From a checkpoint of a small autoregressive pixel model.
Data: trained on scattered letters and digits in many colours, 195000 training examples.
Rows from block 3, named by matrix and row number. Rows with one number belong to one attention dimension. Each number is 200 + 20 x the weight over its row's rms, rounded and kept within 0 to 999. All counts start at 0. After the name is the row's rms in percent of the matrix's.
# v: attention query, key and value (stacked) (model.blocks.3.attn.qkv.weight, 864x320, the v third), inputs 80-159
# proj: attention output (model.blocks.3.attn.proj.weight, 320x288, transposed), outputs 80-159
v.177,101,205,205,194,200,159,196,169,206,221,209,187,226,210,187,179,175,213,178,198,177,206,192,166,200,222,200,174,174,191,193,184,232,187,210,195,266,169,218,224,226,179,179,207,195,214,196,208,202,224,194,211,231,191,213,193,212,205,127,191,209,171,169,229,197,187,218,224,221,234,179,200,157,177,178,206,166,163,211,197,203
proj.177,101,220,196,189,189,222,198,199,202,185,186,182,228,201,229,206,197,198,220,262,195,195,180,230,192,178,199,219,221,203,223,191,188,195,219,221,202,233,180,193,171,200,201,181,153,188,205,181,175,197,215,219,221,251,173,189,191,228,228,217,230,179,225,203,208,223,205,186,198,219,179,202,190,189,207,185,196,215,207,179,189
v.178,102,215,196,157,222,204,182,195,183,183,217,188,193,198,175,197,167,220,195,198,206,197,196,227,191,204,218,182,192,196,189,199,196,215,180,182,216,191,183,198,200,201,205,176,247,209,175,229,212,194,204,192,181,178,250,187,204,191,190,188,199,209,210,231,162,223,200,213,173,239,169,205,217,201,175,204,199,229,176,196,217
proj.178,096,200,217,253,175,191,223,203,177,206,175,213,209,175,178,194,225,185,184,180,235,211,214,228,233,202,183,166,252,211,243,221,194,225,229,180,232,211,231,213,220,220,160,208,177,203,197,201,199,204,206,222,201,195,157,178,202,192,210,208,203,201,183,193,194,186,219,200,208,199,205,218,167,199,214,197,177,225,200,207,208
v.179,108,154,205,180,196,212,199,163,216,205,192,188,180,192,188,231,210,201,193,184,187,217,191,204,187,183,242,170,220,205,196,217,210,172,187,208,232,182,235,213,175,228,227,234,194,217,222,210,198,180,222,210,200,205,196,230,189,175,243,172,198,198,231,207,230,230,211,197,203,169,234,197,190,211,215,205,182,260,206,216,188
proj.179,106,240,186,200,224,178,210,213,218,181,165,189,240,208,206,206,230,178,194,222,208,170,237,168,186,216,205,202,195,219,189,196,158,185,202,185,200,195,170,212,233,191,187,148,197,236,202,190,214,189,172,174,198,228,186,193,207,196,177,196,188,195,163,195,197,165,181,190,233,192,174,214,219,209,227,220,230,195,211,214,224
v.180,107,172,176,170,204,213,187,183,200,184,177,186,205,181,191,180,201,199,214,221,199,201,220,234,209,129,190,238,191,210,171,204,186,188,190,184,199,180,170,209,215,209,171,189,207,210,186,191,194,196,188,211,187,223,177,201,206,213,197,205,200,178,189,221,172,206,187,215,195,229,208,192,191,181,216,198,211,216,191,219,184
proj.180,109,236,193,225,211,200,204,216,205,207,156,218,185,209,209,197,213,162,225,178,212,177,191,163,216,212,204,184,188,176,250,189,203,208,220,244,221,207,226,208,197,187,231,187,194,174,239,215,177,230,192,180,228,221,226,207,180,190,219,215,174,200,210,167,217,191,197,222,188,174,195,154,239,203,200,219,172,184,217,149,222
v.181,099,190,189,200,211,213,213,226,210,206,215,198,238,208,195,236,169,183,193,196,221,206,232,275,165,189,177,203,205,179,219,207,194,204,224,180,244,225,174,167,222,249,177,172,225,213,205,204,180,162,205,170,227,170,219,211,202,192,231,213,175,212,199,259,205,234,194,195,194,189,194,216,186,174,200,192,222,208,198,189,193
proj.181,100,175,194,209,213,191,235,165,184,238,185,221,167,174,223,192,235,215,213,233,194,185,234,171,202,204,202,210,211,180,209,212,203,201,200,220,177,170,211,220,174,217,190,234,200,216,206,179,200,227,221,179,174,179,215,186,184,186,174,198,214,207,167,159,178,137,210,215,228,209,240,189,171,181,210,196,175,203,176,201,222
v.182,100,223,222,181,232,165,181,219,197,200,224,204,157,201,191,191,192,200,229,206,175,188,247,219,198,171,203,212,199,216,205,189,214,170,218,253,195,191,202,187,221,167,214,217,212,196,175,199,201,194,207,179,218,173,197,167,171,195,189,188,224,182,207,169,230,211,214,173,183,182,188,203,226,172,203,212,213,198,208,200,207
proj.182,102,168,179,176,219,230,216,169,229,203,217,176,216,206,194,206,180,164,180,221,204,210,181,232,205,193,193,184,220,197,204,199,149,213,180,195,222,193,241,206,200,201,165,158,218,200,157,190,213,238,185,212,195,210,195,232,167,204,206,207,165,220,223,248,177,174,205,220,224,241,214,179,209,227,212,194,200,187,151,222,208
v.183,099,174,224,192,189,221,172,225,191,191,208,201,209,234,202,220,169,202,187,213,207,198,245,195,220,208,196,234,230,227,205,226,211,197,206,211,205,191,197,188,216,182,201,203,194,213,205,195,208,169,156,194,202,223,197,193,174,247,136,213,186,228,201,191,222,178,186,195,234,170,213,194,191,207,201,220,204,176,162,188,189
proj.183,099,219,191,211,186,182,180,199,221,208,215,219,197,181,177,209,238,202,206,198,205,199,173,186,197,166,187,176,196,196,188,197,196,207,187,217,176,237,211,162,206,210,213,187,212,189,191,218,166,205,208,207,190,183,194,167,210,179,201,159,183,183,205,226,177,141,209,223,180,180,182,240,190,181,204,206,179,216,214,179,195
v.184,112,192,180,169,237,205,196,200,211,221,228,222,209,200,180,218,190,199,219,219,217,233,232,195,190,202,206,206,230,174,210,228,191,186,233,188,204,213,205,232,227,211,217,197,233,207,245,204,228,218,220,198,201,221,192,178,197,233,241,203,197,181,213,222,217,209,146,201,166,190,195,224,205,191,236,191,207,177,194,215,173
proj.184,102,196,219,226,215,216,190,242,193,179,212,182,211,180,222,212,221,196,221,183,209,188,155,214,205,191,240,148,165,209,198,184,159,212,204,199,200,212,187,169,166,186,189,165,207,199,216,235,212,181,176,198,171,199,194,192,179,197,173,185,201,191,227,192,212,214,185,243,206,192,228,209,199,211,179,187,149,205,185,168,215
v.185,099,187,215,216,198,207,214,195,240,212,207,205,232,222,208,208,190,223,200,178,190,204,187,200,209,169,225,178,199,205,225,203,181,179,198,238,218,222,169,173,181,184,192,219,219,239,194,214,209,203,178,228,195,197,203,201,196,188,194,199,183,197,200,239,230,226,233,195,198,193,236,194,220,213,169,208,208,230,189,210,213
proj.185,097,208,211,211,191,207,200,229,183,211,166,171,197,184,190,184,201,202,186,221,198,183,218,188,207,216,200,224,205,154,149,218,208,231,231,159,211,201,181,247,213,234,178,187,193,214,236,198,167,213,224,182,167,182,164,184,230,239,201,219,205,201,186,202,235,203,204,200,217,227,198,207,178,189,196,183,183,192,190,212,205
v.186,105,209,197,214,250,196,196,198,193,193,208,245,181,223,181,183,217,220,222,209,203,214,196,213,204,178,196,159,206,186,169,183,174,227,219,175,189,173,209,218,240,176,191,195,184,171,188,208,211,179,220,206,188,205,165,192,181,212,213,194,210,200,184,200,190,200,182,180,201,223,201,216,199,208,237,212,188,193,175,171,189
proj.186,104,182,173,192,218,193,211,203,232,182,200,167,228,222,221,209,193,207,244,204,202,161,163,223,207,203,210,241,201,185,211,184,247,193,213,229,217,207,197,177,194,190,205,194,235,194,196,225,168,204,162,244,199,208,206,211,191,232,228,184,203,217,224,221,195,184,210,214,166,211,231,192,196,217,177,170,191,227,244,221,217
v.187,107,213,225,192,216,219,195,214,202,207,202,193,188,143,205,199,235,228,187,219,210,199,192,171,197,204,192,184,139,229,179,206,186,179,218,209,212,217,220,176,181,190,219,197,189,170,250,224,194,201,184,219,233,190,219,176,173,203,188,194,154,207,226,194,181,239,179,213,219,195,213,181,212,215,155,202,162,197,211,196,187
proj.187,108,191,142,214,162,176,202,229,198,179,212,217,211,225,179,194,204,178,206,181,213,204,222,218,226,163,179,231,195,208,209,244,199,197,190,202,166,177,230,237,223,206,206,233,209,196,199,195,204,187,173,193,173,197,194,199,227,203,170,209,227,185,196,199,238,186,163,175,212,195,165,207,150,217,214,192,247,205,213,181,196
v.188,111,191,225,201,176,196,213,194,174,241,203,208,220,187,208,188,148,195,177,197,159,217,201,168,226,224,197,203,194,234,215,159,199,193,206,204,194,175,214,199,187,217,180,222,188,192,192,245,220,223,177,199,194,191,233,177,254,196,190,215,196,200,189,216,233,199,201,184,220,176,204,199,175,166,145,220,222,207,199,223,245
proj.188,111,200,185,182,208,229,182,232,234,208,186,180,216,223,185,197,217,199,214,213,227,208,212,222,176,223,191,201,216,190,206,180,206,236,182,172,184,202,185,208,166,172,199,215,195,183,185,157,190,156,189,177,190,164,191,211,198,228,199,185,214,199,197,164,153,203,211,195,171,230,199,207,252,256,210,170,209,213,216,190,179
v.189,108,184,176,207,204,198,222,223,207,197,216,176,199,211,193,203,182,189,212,169,199,205,178,204,187,246,193,179,200,208,204,195,188,206,201,196,189,196,216,193,190,182,200,219,162,192,186,277,204,219,174,183,214,189,189,200,216,199,196,223,232,205,214,172,192,241,192,215,233,198,232,167,226,212,236,212,202,234,206,215,196
proj.189,104,229,191,213,223,189,197,176,202,219,168,163,200,196,214,195,225,187,191,193,222,195,226,212,197,173,230,218,192,176,221,220,224,184,175,192,248,247,184,194,194,184,214,212,245,215,221,166,186,209,184,196,197,238,178,174,188,167,200,175,189,201,196,211,195,187,195,167,161,167,185,215,178,214,200,175,200,198,178,196,207
v.190,095,171,228,194,196,180,211,185,209,196,189,200,212,207,198,194,223,185,243,229,204,229,190,213,214,202,219,198,177,190,192,173,207,210,188,215,207,196,193,225,161,237,210,180,225,216,250,200,205,199,167,183,223,177,199,220,197,196,219,168,219,213,180,215,222,232,212,224,229,198,196,209,190,229,228,167,223,154,185,175,188
proj.190,098,172,239,203,207,212,221,218,208,190,210,172,181,162,243,191,189,189,205,172,205,197,213,183,198,190,205,222,192,182,210,199,215,217,200,193,187,172,218,206,176,154,268,218,169,217,210,183,222,197,209,189,193,209,213,191,225,204,217,192,166,165,206,218,181,191,135,206,210,206,224,186,204,170,202,187,170,212,227,216,220
v.191,108,195,181,212,214,205,190,203,198,207,209,215,167,194,201,198,201,207,227,191,166,197,229,211,222,200,213,215,201,211,202,194,217,205,193,225,204,197,175,203,222,193,202,224,194,200,190,202,192,185,162,187,175,179,234,207,189,209,197,195,176,178,242,190,164,212,187,178,205,242,159,173,198,201,197,199,237,179,158,179,184
proj.191,105,203,175,232,197,207,244,194,213,202,185,168,153,213,230,188,209,197,177,177,197,202,192,193,195,202,186,197,188,145,200,187,207,179,202,188,197,179,224,212,208,225,176,163,187,213,186,209,189,180,241,165,227,178,201,170,201,182,208,249,182,214,226,209,193,224,222,209,188,195,186,211,218,202,194,175,172,184,222,220,176
v.192,098,159,188,189,208,187,205,178,234,197,170,207,181,227,214,179,174,157,158,203,194,212,201,193,186,188,179,204,212,178,175,175,148,213,216,199,202,179,202,198,210,203,170,203,204,231,170,220,212,189,201,186,193,155,214,172,195,203,184,236,216,159,191,201,207,198,216,195,199,208,205,251,213,189,224,175,217,180,211,215,209
proj.192,099,155,183,213,195,201,197,197,169,190,196,183,217,228,196,186,246,214,211,220,222,212,181,226,208,235,228,187,202,207,198,223,226,185,198,178,192,199,187,197,213,189,230,207,248,178,202,150,185,192,202,218,217,207,192,188,195,229,219,201,208,225,214,225,178,165,204,201,223,190,186,204,187,171,202,221,197,184,157,202,210
v.193,104,193,192,216,195,190,188,189,217,217,198,194,216,198,182,255,198,217,195,212,188,173,190,214,215,202,179,189,186,183,197,217,201,215,182,196,196,179,208,222,201,228,235,217,230,169,213,189,187,206,227,224,186,181,192,196,214,169,197,170,207,198,205,194,186,164,243,194,191,240,188,208,205,178,190,191,179,184,179,195,207
proj.193,100,182,190,197,202,201,203,191,193,199,192,206,211,213,213,173,222,193,206,219,188,229,226,154,198,174,162,211,202,183,202,181,196,211,214,204,230,229,178,172,229,186,219,178,193,219,185,159,202,220,209,177,217,236,198,228,181,222,193,211,206,184,171,213,193,211,192,171,191,206,206,156,157,206,219,195,198,192,241,165,209
v.194,099,195,221,205,197,196,188,206,221,198,249,154,216,212,192,196,218,217,181,193,197,225,199,234,230,209,214,199,205,227,206,193,204,196,224,225,225,185,182,188,226,208,169,175,193,208,221,216,199,196,177,209,207,194,202,140,182,181,188,190,190,176,238,225,218,187,249,195,189,201,204,221,232,208,201,201,183,222,169,176,218
proj.194,099,224,194,185,212,209,187,187,204,193,170,204,152,216,195,208,196,207,233,182,209,229,205,188,223,193,184,191,208,177,205,187,203,161,182,177,215,211,210,198,186,196,235,214,221,201,196,203,219,246,211,243,217,192,198,212,204,195,208,199,185,205,174,158,176,207,169,210,188,231,190,220,175,214,178,161,215,170,188,228,193
v.195,107,214,214,213,227,215,177,217,205,186,201,219,215,206,196,181,206,171,219,168,160,212,233,208,203,197,199,175,185,221,191,180,178,204,233,201,175,208,202,166,204,199,215,218,167,222,167,217,210,195,208,208,209,207,210,191,179,216,184,210,214,184,211,195,230,217,162,183,229,183,213,235,207,221,200,208,183,188,239,243,163
proj.195,108,174,203,207,161,187,219,213,203,222,197,186,209,172,203,225,192,218,216,210,236,196,213,211,224,203,183,206,170,195,153,229,210,236,199,194,202,199,232,205,200,174,193,173,199,206,200,189,180,180,206,164,197,173,203,180,229,152,221,181,213,217,206,186,169,208,185,220,180,238,173,170,221,197,216,179,197,180,171,226,204
v.196,104,218,198,168,204,212,177,176,223,213,186,191,233,198,190,205,227,204,253,187,225,234,196,184,213,215,218,225,196,183,194,197,205,202,205,201,173,222,218,194,187,206,170,181,221,199,196,210,200,247,204,214,201,217,188,202,217,221,208,218,194,182,175,217,200,175,184,202,219,206,211,194,206,200,165,195,213,195,192,191,194
proj.196,100,202,181,217,243,245,197,197,237,201,208,206,209,198,200,202,187,154,188,246,179,185,200,226,161,196,175,206,232,205,207,195,192,184,212,220,184,206,190,215,217,159,179,205,205,200,182,202,182,177,179,184,208,224,217,189,194,175,176,218,205,230,188,201,212,199,203,220,188,210,222,212,205,185,226,202,186,222,214,206,209